config = dict(
    stem='single',
    init='torch_default',
    precondition_frequency=10,
    merge_dims=True,
    steps=10300,
    warmup_steps=200,
)
Rows from block 5, named by matrix and row number. Rows with one number belong to one channel. Each number is 128 + 24 x the weight over its row's rms, rounded and kept within 0 to 255. All counts start at 0. After the name is the row's rms in percent of the matrix's.
# convs0: first 3x3 conv (model.blocks.5.convs.0.weight, 128x128x3x3, standardized in use), inputs 8-15, a 3x3 kernel for each
# convs1: second 3x3 conv (model.blocks.5.convs.1.weight, 128x128x3x3, standardized in use, transposed), outputs 8-15, a 3x3 kernel for each
convs0.40 093 [ 95 124 136 163 176 125 143 171 122 136 152 166 139 149 146 161 108 137  94 156 168 113 143 143 187 130 166 136 147 131 126 127 110 114 104 105 139 104 119 141 118 118 141 112 120  97 110 163  97 123 130  90  88 111  99 142 161 152 197 128 113 162 103 101 140 135 112 117  89  93 115 107]
convs1.40 088 [141 119 144 111 117 155 150 162 196 156 146 130 140 126 139 134 125 151  99 124  75 118 136  85 174 123 102 111 126 144 107 139 152 118 122 132  90  99 105 103 110 128 121 150 132 127 118 128 138 128 122 114  96 101 145 121 138 148 122 146 161 147 159 145 153 163 130 153 147 133 156 135]
convs0.41 083 [122 118  99 113 122 136  96 125 155 130 113 115 170 118 121 142 119  88 115 130 147  93 103 166 110 114 138 147 116 125 130 119 127 128 146 170 133 141 161 148 144 155 131 117  99 143 121 104 156 107 120 115 138 140 123 119  94 127  89  71 128 104 102 118 101 132 112 130 169 115 129 138]
convs1.41 089 [110 134 151 141 136 142 101 114 123  93 111 114 135 149 117 134 158 117 138 130  99 133 121  88 135 125 108 128 123 148 127 120 147 113 112 131 120 138 122 132 121 103 135 127  90 115 144  85 133 144  78 128 147 115 108  85 131  97 109 147 111 110  97 145 159 120 122 118 104 128 114 103]
convs0.42 113 [158 103 107 137 129 117 141 120 137 163 122 131 165 121 128 140 147 155 109 120 107  89 117 161 139 116 113 109 137 142 128 151 148 151 135 173 143 153 143 148 170 122 121 109  66 137 143 136 127 148 146 146 121 107 108 105  94 123 101  97 139 118 152 123 107 113 136 136 107 115 104  79]
convs1.42 104 [ 74 135  91 107 157 131  99 102  97 123 125 124 120 126 122 141 128 129 131  95  88 122  91  91  90  88  91 138 147 169 138 147 168 128 139 164  94 135 180  94 129 155 102 125 117 138 122 144 136 142 141 151 129 110  99 167 147 139 165 108 115 132  80 132 111 131 144 128 106 155 152 121]
convs0.43 096 [129 122  89 126 128 148 119 141 186 119 126 106 146 156 109 129 129 119 125 117  39 118 120  47 140 141  74 102  86 128 131 126 124 125 140 127 133 123  89 132 118  74 130 136 109 148 131  80 139 126  84 145 143 152 115  93 164 120 108 140 132 141 141 137 118 104 124 127  58 131 152 110]
convs1.43 097 [107 134 131 118 132 123 122 144 143 125 115  92 114 124 103 108 141 115  96 166 192 126 154 167 118 140 132 145 131 114 150 115 128 129 139 128 129 146 175 138 162 159 139 149 144 129 121  64 138 137  82 128 146  92 111 100  50 118 129 103 133 133 102 128 142 148  96 140 148 101 114 100]
convs0.44 098 [146 129 150 173 164 151 127 128 151 172 111 108 182 119  96 145 149 121 101 121 138 123 116 131 117 111 150 104 133 135 121 132 141 133 115 120 151 116 124 127 110 124 109 111 161 115 121 167 156 122 150 163 119 124 100 137 131  92 130 141  84  86 173 134 104 165 110  90 166 118  98 178]
convs1.44 108 [158  75 145 184 116 165 123 123 160 132  97  98 117 116 118  94 123 128 123  95 153 107  99 130 117  94 127 132 124 126 149 120 131 152 135 132 127 128 154  90 116 156 106 141 138 149 134 148 157 154 157 161 146 163 130 154 102 114 143 122  95 131 118 118 102 129 115  90 132 122 107 125]
convs0.45 118 [143 102 123 197 191 171 139 159 159  79 121 134 130 151 163 152 155 145 118 111 108 164  96 142 100 104 131 148 144 115 114 131 137  92 143 135 141 139 124 146 141 133 138 115 124 132 106 124 150 110 103 105  92 138 121  98 115 153 163 124 137 154 125 118 138 146 130 104 165 157 140 130]
convs1.45 102 [ 82 112 135 167 124 138 189 139 154 120 109 104 136 130 117  99 138 114 131 116 108 150 106 104 166 116 118 113 121 140 156 123 131 164 144 133 138 152 116 112 131 103  87 103  92  90 136 130 102 125 132  96 122 140 168 146 159 136 153 156 120 106 119 139 139 115 162 143  99 123 123  99]
convs0.46 107 [144  98  97 129  58  79 122  71  66 129 104 116 104  93 139  91  94 137 147 143 121 106 121 154  97 144 145 130 137 138 121 127 164 108 121 143 154 150 162 160 141 160 157 155 130 102 105 115 119 115  97 124 130 111  97 128 131 107 134 141 138 128 124 130 126 120  94 125 145 129 147 145]
convs1.46 103 [ 94  98 101  78 107 101  93 119 128  84 106 119  75  97 113 104 138 102 151 134 150 138 160 165 142 140 150 109 114 142 136 126 149 152 139 136 140 131 148 134 129 119 110 119 100 142  97 124 133 113 144 108 131 123 111 111 142 131 146 154 124 145 123 123 123 181 126 146 185 112 150 155]
convs0.47 095 [157 156 113 143 141 113 132 145 183 147 110 116 122 151 130 105 135 127 150 167 128 167 122 114 159 133 125 123 133 135 146 119 184 120 139 157 147  93 102 112  96 114 122 175 159  77 129 137 122 106 140 142 116 164 142 146 124 165 140 138 110 164 142 104  80  70 146  86  69 134 114  86]
convs1.47 093 [162 137 100 125 124 105 153 139 133 144 126 138 136 145 135 126 138 142 149 143 119 144 149 104 127 135  77  98 113 130 101 127 144 110 115 139 160 133 133 184 155 138 131 153 140 130 123 144 126 122 108 127 115 120 119 106 124 128 115 130 131 125 114 118 125 199 116 159 194 133 159 176]
convs0.48 091 [104 101 112 144 127 139 160 127 135 149 132 109 127 119 105 127 123 108 157 112  99 182 122 139 140  97 124 136 157 203 120 134 193 119 130 179 132 115  89 121 123  98 159 120 104 121 104 117 134 131 117 128 105  96  86 116 145 130 106 139 136 124 164  99 119  88 145 138  84 136 145  79]
convs1.48 101 [164 140 132 138 126 152 124 115 132 168 146 119 146 147 135 108 120 133 132 125 181 126 153 186 130 147 187 145 134 146 141 127 137 128 104 137 140 117 163 141 121 162 156 155 176 150 137 152 165 144 157 157 144 140 126 119  71 107 103  96 120 100  93 148 140 138 141 111 137 159 118 122]
convs0.49 108 [147 135 139 118 102 110  74  92  83 192 147 131 150 148 143 102 117 114 122 114 119 154 160 151 121 142 129 130 107 110 120 125 128 115 139 127 178 179 175 124 117 146 138 116  92 121 136 137 122 137 153 119 132 108 144 104  46 116 133  93  75  93 114 109 141 158 155 160 148 150 140 133]
convs1.49 101 [130 142 136 127 141 119 109 146 104 137 127 114 122 124 102 127 147 122 112 122 125 155 140 127 135 138 116 141 108  99 145 116  97 131 111  95 141 148 122  89 117  87  93 100  86 132 128 146 127 146 139 106 130 146 137 127 112  48  53  81  45  44  67 143 133 127 121 115 109 121 132 123]
convs0.50 104 [122 115 101 110 127 124 130 125 109 143 107 136 138 119 117 154 142 107 144 135 116 120 161 168  90 137 151 133 118 107 150 135  93 140 123 115 131 145 154 177 153 185 126  90 123 133 126 124 118 110 125 122 142 141  87 109  97  81 118 129 144 125 100 149 119 102 151 110 142  95 106 115]
convs1.50 092 [137 119 103 107 102  91 124  58  82  84  97 115 124 150 147 135 153 141 113 147 101 113 141  91 122 189 143 154 133 106 157 126  86 142 123  93 120 153 114  92  81  75  89 109 152 105 124 137 115  92 119 147 137 138  99  89 102  88  99 117  63 132 141 115 112 120 125 103 124 131 166 177]
convs0.51 092 [ 38  48 109  78  80 109 127 132 140 140 112 105 156 152 132 120 135 153 111  96 110 132 100 110  87 125 134 106 137 133  99 130 157  94 119 166 160 153 139 201 160 128 195 158 124 129 105 131 115 120 131  97 128 131  46 111 127  94 121 147 120 115 126  78  94 137 110 117 143 136 129 103]
convs1.51 092 [115 126 128 136 154 131  89 141 118 104 139 136 123 135 158 132 127 180 106 130 139 118 129 120 124 146  93 129 123 105 155 128 110 145 123 110 108 101 105  79 100  85 107 118 117 160 143 146 184 138 173 158 138 165 123 116  66  82 110  81 100 131 127 147 105 121 128 120 108 125 131 139]
convs0.52 087 [124  91 128 147 137 138 106  90 118 129 136 110 154 125 136 145 122 152  85 121 116  86 147 141 125 130  69 117 147 114 103 128 109 164 144 108 112 147 131 147 143 105 143 117  95 143 112 111 137 124 129 136 103 140  98 133 146 105 118 130 100 113 138 124 154  90 132 125 110 122 129 109]
convs1.52 087 [130 118 140 107 103 119 116 130 127 148 148 104 122 139 109  97 133 133  95 131 109  96 131 110 135 134 121 154 136 155 167 133 131 136 117 118 133 120 119 112 137 133  88 116 102 145 155 136 149 147 152 135 155 134 142  89 122 148  95 124 131 115 132 114 155 153 109 167 164  96 135 162]
convs0.53 114 [145 116 160 156 139 121 126 107 116 148 147 146  93 128 144 138 129 134 153  96  88 133 108 114 115 129 170 124 123 145 152 134 130 150 149 106 101 134 124  96 112 145  84 126 197  93 153 179 103 155 176 114 128 130 121 112 134  82 119 156  97 128 144 134 100 138 123  72 175 129  93 211]
convs1.53 107 [119 120 107 127 114 129 144 101 146 121 107 117 117 100 144 134 119 125 110 134 139 103 134 139 140 133 156 103 140 123 102 129 114  83 125 111 127 151 138 166 168 160 175 175 174 123  96 128 129 100 125 142  99 136 108 109 139 116 111 119 118 101 133 146 114 111 151 118 130 148 124 130]
convs0.54 090 [103 125 145  89 121 149  78 103 121 107 121 139 129 137 154 112 131 120 101 137 132 124 145 144 126  95 112 132 109 110 124 132 132 140 124 138 155 119  88 143 120 105  89 126 126  16  68 109  80 124 153  88 150 133 166 133 116  90 110  93 108 110 103  74 109 136  64 115 152  58  86 122]
convs1.54 102 [222 144 116 195 128 110 142 121 141 112 141 118 142 150 142 118 152 151 174 135 131 146 136 115 128 121  91  87  87  90  92 104 107 130 131 135 133 165 143  97 144 124  86 118 127  93 120 140 104 114 126 127 131 141 183 157 132 221 160 140 198 164 165 102 142 145  90 123 129 124 127 139]
convs0.55 113 [147 116 113 185 156 127 120 117 139 165 141 138 131  97 144 110 127 162 119  96 103 120 114 112 124  89 138 143 111  91 126 133  79 126 148 123 146 148 124 110 137 110  69 146 113 132 140 125 132 157 138 110 110 137 127 120 109 130 112 142 129  58 140 113 121 142 131  84 122 151  94 119]
convs1.55 111 [155 133 122 148 109 128 139 128 100 143 138 122 152 140 114 161 134  95 123 131 105 111 143 116 118 114  98 114 109 108 122 114 106 134 128 135 115 130 131 124 133 156 122 134 149 124 127 134 128 126 118 117 123 111 126 154  93 121 153 123 112 145 117 129 107 119 134 108 116 137 114  88]
convs0.56 107 [128 119 117 127 127 133 113 131 134 105 157 152 130 134 140 135 161 141  90  91 104 119 109 113 108 126 168 112  99 126 149 140 110 149 130 135 141  94 129 157 105 137 125  94 122 119  96 107 120  98 104 139 105 103  85  94 131  98 127 121 154 117 155 111  97  97 139 137 140 141 113 134]
convs1.56 099 [128 109 132 133 130 150 127 115 158 148 116 141 138 111 136 140 134 130 135 127 104 115 119 100 115 118 119 130 122 127 160 107 132 160 125 145 124 112 123 135 112 126 105 105 134 123 147 130 132 170 150 121 159 135 123 125 132 146 131 143 149 101 104 122 145 139 147 135 130 119 129 130]
convs0.57 105 [ 93  86  78 116 106  92 169 131 128 130  87 102  99 105 115 119 103 132  99 108 110 108 131 144 101 103 131 157 124 106 127 131 111 115 119 119 111  89 144 108 115 114  98 150 129 119 125 139 113 141 123 123 125 111 102 111 130 135 131 156 114 146 173  86 109 103 117 126 124 155 129 128]
convs1.57 096 [151 110 141 145 156 139 131 148 162 108 122 131  90 109 132 112 126 140 145 123 148 132 144 150 131 130 122 131 126 106 120 132 119 143 126 139 124 109 124 132 128 156 135 135 133 151 133 141 147 137 153 137 126 129  71  77  95  68 105 117 100 141 138 122 128 146 119 135 147 128 144 160]
convs0.58 099 [165 130 153 124 154 148 144 172 171 151 135 109 147 128 119 136  93 116 125 150 153 123 134 107 120 142 134 107 155 129 126 138 127 135 130 114 113 120 106 101 107  97 113 116 111  89 140 145 102 137 139  79 102 102 125 128 145 150 148 172 142 157 159  81 108 162  98 101 130 117 121 115]
convs1.58 102 [145 126 127 170  88 136 199 112 137 116 105 120  92  81 107  96  90 109 127 119 107 167 122 132 145 145 129 125 102 119 102 113 114  84 118  98 148 154 139 129 156 163 158 143 163 156 129 140 137 120 148 117 132 133 194 186  84 197 160  89 211 133  85 137 145  89 137 133 128 130 118 133]
convs0.59 094 [104 157 166 119 125 135 145 165 133  73 119 123  78 142 147  73 123 123 124 118 128 121 149  93 119 149 103 132 137 136 149 127 125 145 136 114 134 114  85 162 165  87 150 139 107 117 134 121 123 134 105 142 139  93 194 128 164 143 177 170 160 180 165 148 114 127 122 134 109 121 124 101]
convs1.59 101 [194 124 125 176 152 118 192 143 123 174 130 124 177  96 132 149 114 138 143 107  93 142 128  98 138 148 128 124 132 140 125 136 143 149 140 155 137 128 119 158 148 116 205 139 105 146 128 132 153 115 148 155 114 138 164 137 142 198 149 167 189 160 176 144 132 147 144 143 138 157 119 151]
convs0.60 078 [131 111  98 125 123 129 101 114 141 102 117  90  93 134 122  97 129 118 144 140 116 158 151 114 150 129 102 121 132 185 132 131 193 116 150 177 148 116 103 124 102  86 153 109  90 126 100 106 148 117 118 138 127 128 153 116 123 155 114 130 128 108 114 111 125  88 110 129  74 117 148  69]
convs1.60 100 [137 170 153 166 183 177 137 151 164  98 155 125 136 151 128 137 115 139 142 134 210 141 147 193 120 157 163 123 137 160 115 145 159 111 133 152 116 127 193 101 109 156 144 139 165 126 129 140 112 139 135 102 134 127 133 153  95 164 172 118 163 146  95 132 152 152 114 125 152 130 114 129]
convs0.61 113 [ 80 115 161  67  98 145 109  89 107 123 130 102 109 148 109 162 160 123 133 131 143  80 111 141  68  91  95 136 134 110 121 129 101 141 126  98 106 122 131 127 161 100 194 145 125 108 148 104 129 128 119  94  93 122  94 159 101  91 152 109 107 141  96  67 124 131  97 134 127  83 141 135]
convs1.61 106 [153 127  88 124  97 106 139  95 118 124 118 117 104 111 121  83 106 136 131 136 141 145 141 145 127 144 151 134 115 113 149 132 126 125 112 118  93 147 137  89 113 127 118  98 116 138 127  86 138 128  96 137  97 136 129 122 121 160 107 111 154 136  99 121 142 105 121 143  95 112 114  99]
convs0.62 088 [117 113  95 112 125 113 133 113 105 138 108  94 110 132 115  99 120  93 129 124  44 139 116  70 119 108  52 109 122 153 120 128 185 119 135 155 159 163 126 147 118  95 147 133 113 137 138 127 126 155 136 119 148 158 109 106 154 106 115 216 132 114 154 130 103  98 116  97  82 123 103  89]
convs1.62 087 [ 73  91 164 115 129 168 136 118 133  76 140 160  99 165 152 133 141 113 123 148 144 141 128 187 101 141 167 150 149 160 139 157 152 144 159 148 135 137 182 133 134 196 123 134 145 141 146 103 132 133 105 123 109 126 124 132 115 107 118  94  83  84  54 137 108 181 145  94 151 103  98 125]
convs0.63 116 [124 119 113 114 108 110 153  96  91 144 143 148 159 116 100 162  89 114 157 111 114 110 107  88 134 122 113 169 122 107 141 105  94 154 131 120 148 121 132 135 113 147 110  95 164 140 138 108  98 141 120  78  97 116 155 154  98 133 155  71 160 154  91 128 125 130 151 146  94 112 155 132]
convs1.63 111 [109 133 129  96 119 124  88 124 135 114 158 135 117 145 119 114 139 100 125 119 132 153 130 149 161 129 124 125 115 121 139 125 126 130 135 129 143 119 125 128 127 114 137 148 125 122 112 120 130 139 129 118 134 124 155  91  82 119 112  98 118 130  81 129 111 115 121 123 140 126 120 135]
convs0.64 109 [183 132  82 170 132  90 134 130  99 148 114 149 175 138 153 124 152 119 117  85 107 129  83 114 155 101  94 125 127 126 110 142 168 101 164 175 102 131 131  91 122 110 106 117  92 108 159 145 125 148 133 115 119 104 158 131  97 179 133  90 145 149 117 103 103 151 135 120 129 135 148  86]
convs1.64 101 [127 152 141 117 130 141 165 167 133 119 103 128 125 117 133 119 127 143 127 148 179 109 120 166 105 102 148 138 124 139 138 134 155 119 148 160 134 128 138 136 126 121 141 119 130 154 114 114 134 124 105 141 117 118 138 137 120 168 121 149 153  92 152 140 154 125 153 137 137 155 137 156]
convs0.65 089 [126 129 127 117 119 130 112 120 124  86 129 106  76 108 118  88  86 161 150 195 150 113 133 126  93 105 102 183 147 112 155 132 141 127 133 128  94 146 153 120 147 138 154 158 128 100 117 130 132 138 132 135 121 133 136 130 146 146 103  92 120  87  94 139 125  91 102  96 131  97 104 169]
convs1.65 089 [159 130 159 150 123 136 133 117 113 131 120 101 153 118 118 143 119 122 134 148 119 147 140 115 128 111 137 128 123 102  98 103  97  93 124 107 142 137 132 119 139 130 136 147 120 151 120 144 133 131 141 130 114 116 135  91  76 174 137 148 138 149 141 142 143 119 116  97 125 125 113 132]
convs0.66 114 [132 133  97 112 157 147 136 147 155  50  82 116 107 113 141 139  99 144 146 123 124 135 125 141 129 114 161 128 116 107  98 111 104 111 124 122 142 122 159 120 120 155 129 130 143 134 152 159 124 126 141 156 106  95 130 142 120 111 145 120  88 145 152 155 128  78 135 160 153 122 151 162]
convs1.66 095 [118  95  95 157 119  78 112 111 145 142  90  78 139 103  95 129 104 107 141 129 147 156 126 113 136  97  97 143 142 145 115 130 127 120 113 105  84 116 119  85 124 121 102 124 137 147 128 122 111 118 117 106 118 119 120 151 109 118 145 114 107 110  88 106 127 106  96 137 125 117 135 170]
convs0.67 097 [101 114  98 115 131  85 116 133 166 109  90 110 130 129  96 134 150 128 105  74 131 107  83 120 144 118 140 165 150 133 138 148 115 141 161 123 103 170 137 104 119  98 113  73  29 143 160 133 123 136 114 130 103  79 102  99 152 106 116 161 111 150 165 124  84 145 116 132 138 139 135 118]
convs1.67 098 [136 113 150 148  94 118 193 131  92 129 118 130 136 132 152 135 133 150 151 149 115 125 125 117 105 101 131 133 125 170 126 120 140 126 123 151 118  87  76 124 137 122 149 171 153 137 105 122 116 116 132 112 126 125 129 143 132 146 169 151 167 170 108 140 130 116 128 124 122 102 109 130]
convs0.68 092 [151 144 126 115 135 124 117 119 128 112 127 115 150 162 137 135 143 154 103  83  72 119 117 112 148 147 139 120 116 135 129 123 137 133 140 120 144 112  83 143  95  77 142 111 127 140 105  78 137 121  85 132 118 107  78 100 140 106 132 110 119 118 112 118 128 130 132 151 100 138 154 133]
convs1.68 093 [162 125 140 141 107 149 134 109 126 127 139 143 119 115 127 105 113 127 111 116 157 102  96 145 113 103 148 130 126 142 131 149 149 141 173 160 119 131 144 101 113 122  90  89  97  87  95 103 132 108 101 123 117  98 146 145  86 116 142 112 110 112  67 105 123 111 108 105 110 138 124 103]
convs0.69 100 [ 95 128 133 110 129 152 108 120 155 103 127 175 106 131 174 119 161 146 104 100 131  82 100 145 110 112 140 119 144 151 123 169 146 129 173 118 174  97 105 163 107 122 197 129 119 131 135 103 130 126 104 111 120 136  92 145 134  64 137 132  99 126 112  93 116 107  89 124 107 100 126 116]
convs1.69 105 [117 106 132 101 132 144  71 130 138  59  97 154  55  93 148  55 105 145 149 103 109 158 102 128 149 126 134  87  99 128  80 100 137 100 106 143 114 129 148 109 132 152 125 135 156 138 134 114 143 116 123 129 105 144 149  85 139 152 121 168 131 122 125 106 131 122 124 131 132 141 137 148]
convs0.70 105 [106 138 120  82 117 112  48 127 123  81 130 118  64 118 123  72 152 135 133 154 117 111 143 118 115 137 161 149 140 151 137 173 150 145 160 144 107 111 130 113 131 136 117 141 134 124 114 134 138 107 142 133 114 141 112 124  83 105 111 113 125 123 140 160 130 144 101 114 160 126  84 134]
convs1.70 099 [ 92 105 121  86 101 103  81 115 132  92  94 114  84  97 138 125 128 145 124 144 176 107 141 170 122 127 138  97 126 143  84 102 129  99 117 134 133 134 141 181 157 137 179 155 144 150 140 109 145 148 109 120 137 139 143 120 165 180 133 156 149 110 146 155 120 133 144 132 134 141 149 151]
convs0.71 094 [112 103 112  87  77  90 126 108 130 136 133 125 123 121 123 110 117 101 116 109 122 102 124  96 150 118  95 143 141  99 128 148 120 148 159 153 147 101 146 123  94 104 113 105  91 115 148  89 119 156 132 116 124 122 133 152 120 129 185 118  98 150 109 140 156 135 115 148 136 111 150 136]
convs1.71 096 [132 161 126  83 125 123 105 144 108  75 131 169  62 131 141  80 130 155 151 117 135 141 109 148 131 133 149 123  99 125 115  96 134  87 119 135 121 116 141 126 131 154 126 131 140 139 125 131 141 121 142 148 120 143 122 135 115 141 135 144 133 123 147 143 139 133  96 107 125 104 108 141]
convs0.72 087 [149 144 116 151 152 128 157 126 108  99  81 128 135  98 134 123 113 117 126 101 138 126 128 124  56  79  84 144 155 117 125 159 120  98 140 137 125 104 118 159 107 119 165 142 106 144 120 131 139 124 133 126 127 100 107 117  72 105 124 117  79 135 127 139 105 152 109 132 129 137  95 122]
convs1.72 092 [126 130 118 149 123 128 159 145 114 102 131 148 112 113 127 117 121 135 138 119 110 131 136 135 145 156 175 135 133 131 150 136 128 126 129 116 112 128 117  87  92  91  55  91  98 143 137 174 155 154 141 139 141 143 139  96 118 168 128 137 135 141 111 150 117 160 134 111 147 129 141 160]
convs0.73 103 [118 124 113 104 121 117 146 154 132 138 139  91 134 146 118 142 129 140 145 120  81 116 138  86 136 152  38 147 137 176 138 119 160 106 150 148 154 117  66 164 128  80 163 139  88 139 117 127 128 125 145 140 126 152 141  95  83 111  96  90 102 131 129 140 115  94 152 134  99 129  96  76]
convs1.73 106 [119  91 114 118 108 114 128  85 102  91 108 131 120 131 126 125 124 137 127 188 143 130 174 142 119 138 167  95 112 126 122 111 132 132 123 136 136 146 196 138 132 169 118 100 167 142 121 147 135 133 134 130 129 127 149 134 130 147 154 116 107 120  93 101 133 195 127 141 184 124 116 161]
convs0.74 092 [150  75  94 159 128 148 130  98 113 142 138 158 123 126 141 105 100 113 133 121 115 132 168 162 142 158  96 157  99 109 117  93  77 100 106 109 100 140 199 108 167 187 129 149 162 120 110 137 126 118 136 110 140 143 152 116  70 132 127  86 148 109  68 131 123 106 130 129 117 149  98  95]
convs1.74 099 [130 138 118 105 129 122  55 119 140 116 127 115 116 128 128 101 103 144 121 137 119 136 159 104 123 127 100 142 117  82 138 106  84 115 109  92 127 109  62 124 142 128 120 131 127 144 131 158 155 145 149 163 163 167  88 132 112 107 116 161 104 111 148 125 156 143 126 135 127 117 124 119]
convs0.75 103 [135 120 130 121 129 146 136 140 119 127 165 146 100 138 109  95 166  93  84 138 193  89 135 183 107 108 165 130 155 128 126 128 135 148 119 124 141 119 113 131 117 112 115 111 119 110  88 110 147 124 141 138  83 122 123 142 154 119 105 130 118 118 145 151 168 125 162 123 107 126  95  99]
convs1.75 097 [ 98  88 142 104 102 159 117 106 165 139  86 131 134 107 137 138 153 160 140 114  71 145 136  65 130 140 102 118 124 139 125 116 137 127 113 125 139 160 170 149 172 141 138 148 116 157 148 107 153 142 128 154 128 143 194 110  71 173 108  73 145 138  93 108 160 136 103 128 123 111 118 104]
convs0.76 086 [128 112 123 139 124 102 108 117  86 115 125 104 120 120  88 120 131 102 133 138  60 138 113 115 121 133 153 112 171 161 128 135 128 117 130 119 117 135 150 108 132 148 127 121 145 140 171 128 132 150 130  84 125 133 141 164 125 168 115  86 120  72  80 105 121 124 120 115 125 114 115 133]
convs1.76 094 [148 120 151 158 102 132 155 123 157 118  94 109 120 102 125 115 104 103 124 134 133 124 122 152 132 138 123 131 116 134 127 122 126 103  97 114 130 120 101 125 129 120 121 146 117 111 150 122 133 129  97 118 118  67 109 142 117 109 155 138 100 148 136 142 141 129 116 115 105 136 138 122]
convs0.77 111 [125 133 117 118 128 107 131 149 156 114 152 147 129 164 165 120 168 136 140 147 138 152 135 103 136 131 117 136  92 106 127 110 110 131 121 139 113 126 176 124 124 133 142 139 125  93 104 121 115 123 121 139 128 122 157 121 159 143 133 132 133 133 132 113 104 149 147 133 104 167 139 135]
convs1.77 097 [ 92 137 148  89 141 152 112 161 154 108  87 134 121 119 116 111 111 130 122 135 152 123 122 158 127 122 131 111 120 104 110 126 119 103 137 117 139 150 166 145 150 152 143 132 127 144 125 111 157 136 148 156 129 136 136 146 103 103 108  86  82 107  96 144 147 124 149 121 130 141  99  89]
convs0.78 091 [ 96 133 137 115 141 169 108 119 130 129 134  79 123 145 114 109 126 131 117 132 133 132 138 137 141 133 113 134 147 157 115 116 122 144 111 102 177 156 109 174 131 133 167 147 149 136 157 117 130 152 113 143 143 137 123 145  85 119 131  42 125  84  38 145 149 158 129 148 161 112 173 179]
convs1.78 101 [ 87 127 133 138 118 122 143 114 134 122 145 131 133 151 140 143 116 124 161 130 204 138 137 188 142 150 179 149 127 125 152 131 136 133 142 135 123 125 143 115 134 166 119 158 156 150 147 117 138 115 105 135 138 123 107 131 143 103 125 158 109 104 146 143 166 127 116 156 114 109 170 151]
convs0.79 104 [135 109  96 184 139  98 151 155 154  79 144 129 116 136 147 120 153 133 139  95  77 151 124  80 150 160 138  83 143 156 106 156 145  85 139 134 152 126 101 155 162 165 146 148 157 135 129 118 137 122 108 113 120 113 121 121 132  94  85 115 116 124 109 110 125 130 136 138 142 180 126 154]
convs1.79 099 [153 139 119 196 147 128 195 136 127 137 130 123 151 137 136 151 133 138 111 113 108 109 116 106 109 112 120 142 133 147 160 138 120 134 129 132 142 109  90  84  84  56  76  81  55 127 103 118 136 127 146 117 118 146 106 105  93  75 104  96  95 120 110 135 117 106 116 120 104 137 122  74]
convs0.80 097 [136 133 171 143 116 161 125 130 130 137 111 124 140 138 133 139 158 170 121 115 169 105  96 152 118  83 166 133 126  98 127 129 116 136 135 135 163 120 103 140 133 142 121 144 177 143 144 139 149 128 146 173 162 151 110 123 105 104 138 154 105  98 120 117 161 193 106 155 197  84 146 182]
convs1.80 112 [138 151 132 135 134 134 116 110 112 133  95 130 129 116 123 138 119 131 144  89 115 141  79 134 105  78 134 122 131 118 133 136 118 135 139 120 142 100 110 124  85  95 136 104 122 144 117 125 135 124 115 131 125  96 132 145 111 107 141 135  99 148 156 142 131  52 128 102  11 126 117  62]
convs0.81 110 [110 103 144 121  82 122 139 135 132 102 125 128 132 116 138 162 139 153 110 108  84 111  90 114 119 121 122 146 147 169 160 113 161 167 150 154  94 137 100 128 125  95 151 112 118 125 130 139 120 147 149 139 168 151 135 125 110 140 139 140 146 129 143 133  87 108 144 100 127 102 132 165]
convs1.81 103 [157 152 123 119 164 158  92 118 146 143 115 105 159 123 119 139 129 137 128 129 125 124 136 151 155 149 168 154 136 134 163 136 131 131 114 111 105 132 105 100 132 142 129 136 133 110 123 107 103 119 104 109 107  88  96 142 130 119 124 134 179 150 138 146 110  99 130 118 119 133 142 154]
convs0.82 096 [101  94 149 143  99 126 128 118 117 163 148 153 118 129 104  98 109 101 131 102 139 129 118 206 128 101 199 146 155 120 120 122 116 129 113 152 141 126 150 129 130 172 144 181 147 127 102 112 130  94 112 153 128 148 105 141 196 107 117 156 103  68 124 116 109 171  88 108 163  77  91 168]
convs1.82 096 [129 138 124 160 125 118 161 135 134 128 133 143 165 124 117 155 130 101 166 102  54 162 124  88 141 135  91 133 113 145 128 127 128 151 124 105 111 105  84 111 119 107 123 100 130 141 122 136 125 147 140 138 133 142 143 184 122 153 168 153 145 142 149 130 138  87 125 135  93 128 134 115]
convs0.83 111 [155 127 165 140 158 171 149 149 157 125 138  96 151 106 108 140 115 135  91 111 164 110 103 167 119  97 147 159 104 159 154 107 113 159 151 116 106 128 160 156 132 143 126 108 108 129 120 177 127  92 169 123 102 139 135 110 142 133 117 150 100  78 155 148 110  99 145 130 132 122 141 169]
convs1.83 090 [ 90 166 123  99 143 124 139 125 116 115 117 124 136 127 135 148 123 126 146 132 139 145 134 144 130 138 169  94 119 140 122 129 132 115 122 153 150 145 138 151 137 123 166 140 134 127 132 109 113 140 136 111 141 113 147  92 109 153 127 122 195 154 117 111 131 120 115 135 140 121 140 162]
convs0.84 112 [ 94 124 118  85 139 138 101 105 114 137 113 116 126 108 113  83 114 123 134 101  82 109 131  83  91 112 107 127 134 122 143 158 119 163 133  98 134 147  78 129 114  93  97 100 104 152 119 102 141 118  94 131 101 109 117 131 122  75 165 142 119 172 181 135 142 132 142 162 134 109 141 133]
convs1.84 098 [ 86  87  78  93  87 100 119 122 115 149 127 128 139 132 152 117 121 142 144 114 100 109 101  96 126 112 102 121 114 131 111 119 111 107 104 122  89  88 128 115 122 134 141 148 160 118 106 112 117  94  96 117 111 108 138 117 179 128 163 204 104 121 166 114 104 127 124 136 163 125 120 137]
convs0.85 116 [111 113 110  85  95  84 132 115 142 108 136 131 118 144  89 124 142 102 113  83 119 146 119 161 135 114  97 157 142 149 120 149 139 120 125 112  85  88 117 151 160 202 128 180 140 112 130 137 149 136 135 116 117 117 133 119 145 174  99 115 149 136 130  90 115 152 127 153 154 103 107 105]
convs1.85 103 [150 114 124 133 123 172 131 107 123 103 116 136 149 125 118 169 146 124 145 122 124 149  99 152 143 125 121 112 113 138 126 122 137 125 129 116 107  97 113 125 109  88 107 113  92 131 113 138 127 101 102 135 111 118 110 104  68 139 136 112 138 155 148 119 145 127 102 123 111 129 141 103]
convs0.86 104 [155 161 111 137 154 129 104 135 110 128 114 146 100 133 125  95 125 129 176 148 140 122  91 109 142  92  93 147 117 118 129 153 137 105 150 126  86 115 133  81 130 117  86 117 134 100 107 130 142 143 142 118 102 126 182 144 104 176  97 129 177 152 106 125  99 116 117 111 111  97 146 117]
convs1.86 098 [137 158 170 170 146 163 147 113 135 143 135 123 151 118 136 146 106 109 150 123 128 130 136 116 105 130 116  95 122 148  98 122 127 113 125 136 109 154 141 151 152 147 165 135 126 118 103 141  99  95 134 133  96 138  95 157 101 155 154 127 150 148 123 111 125 156  97 104 158 105  77 144]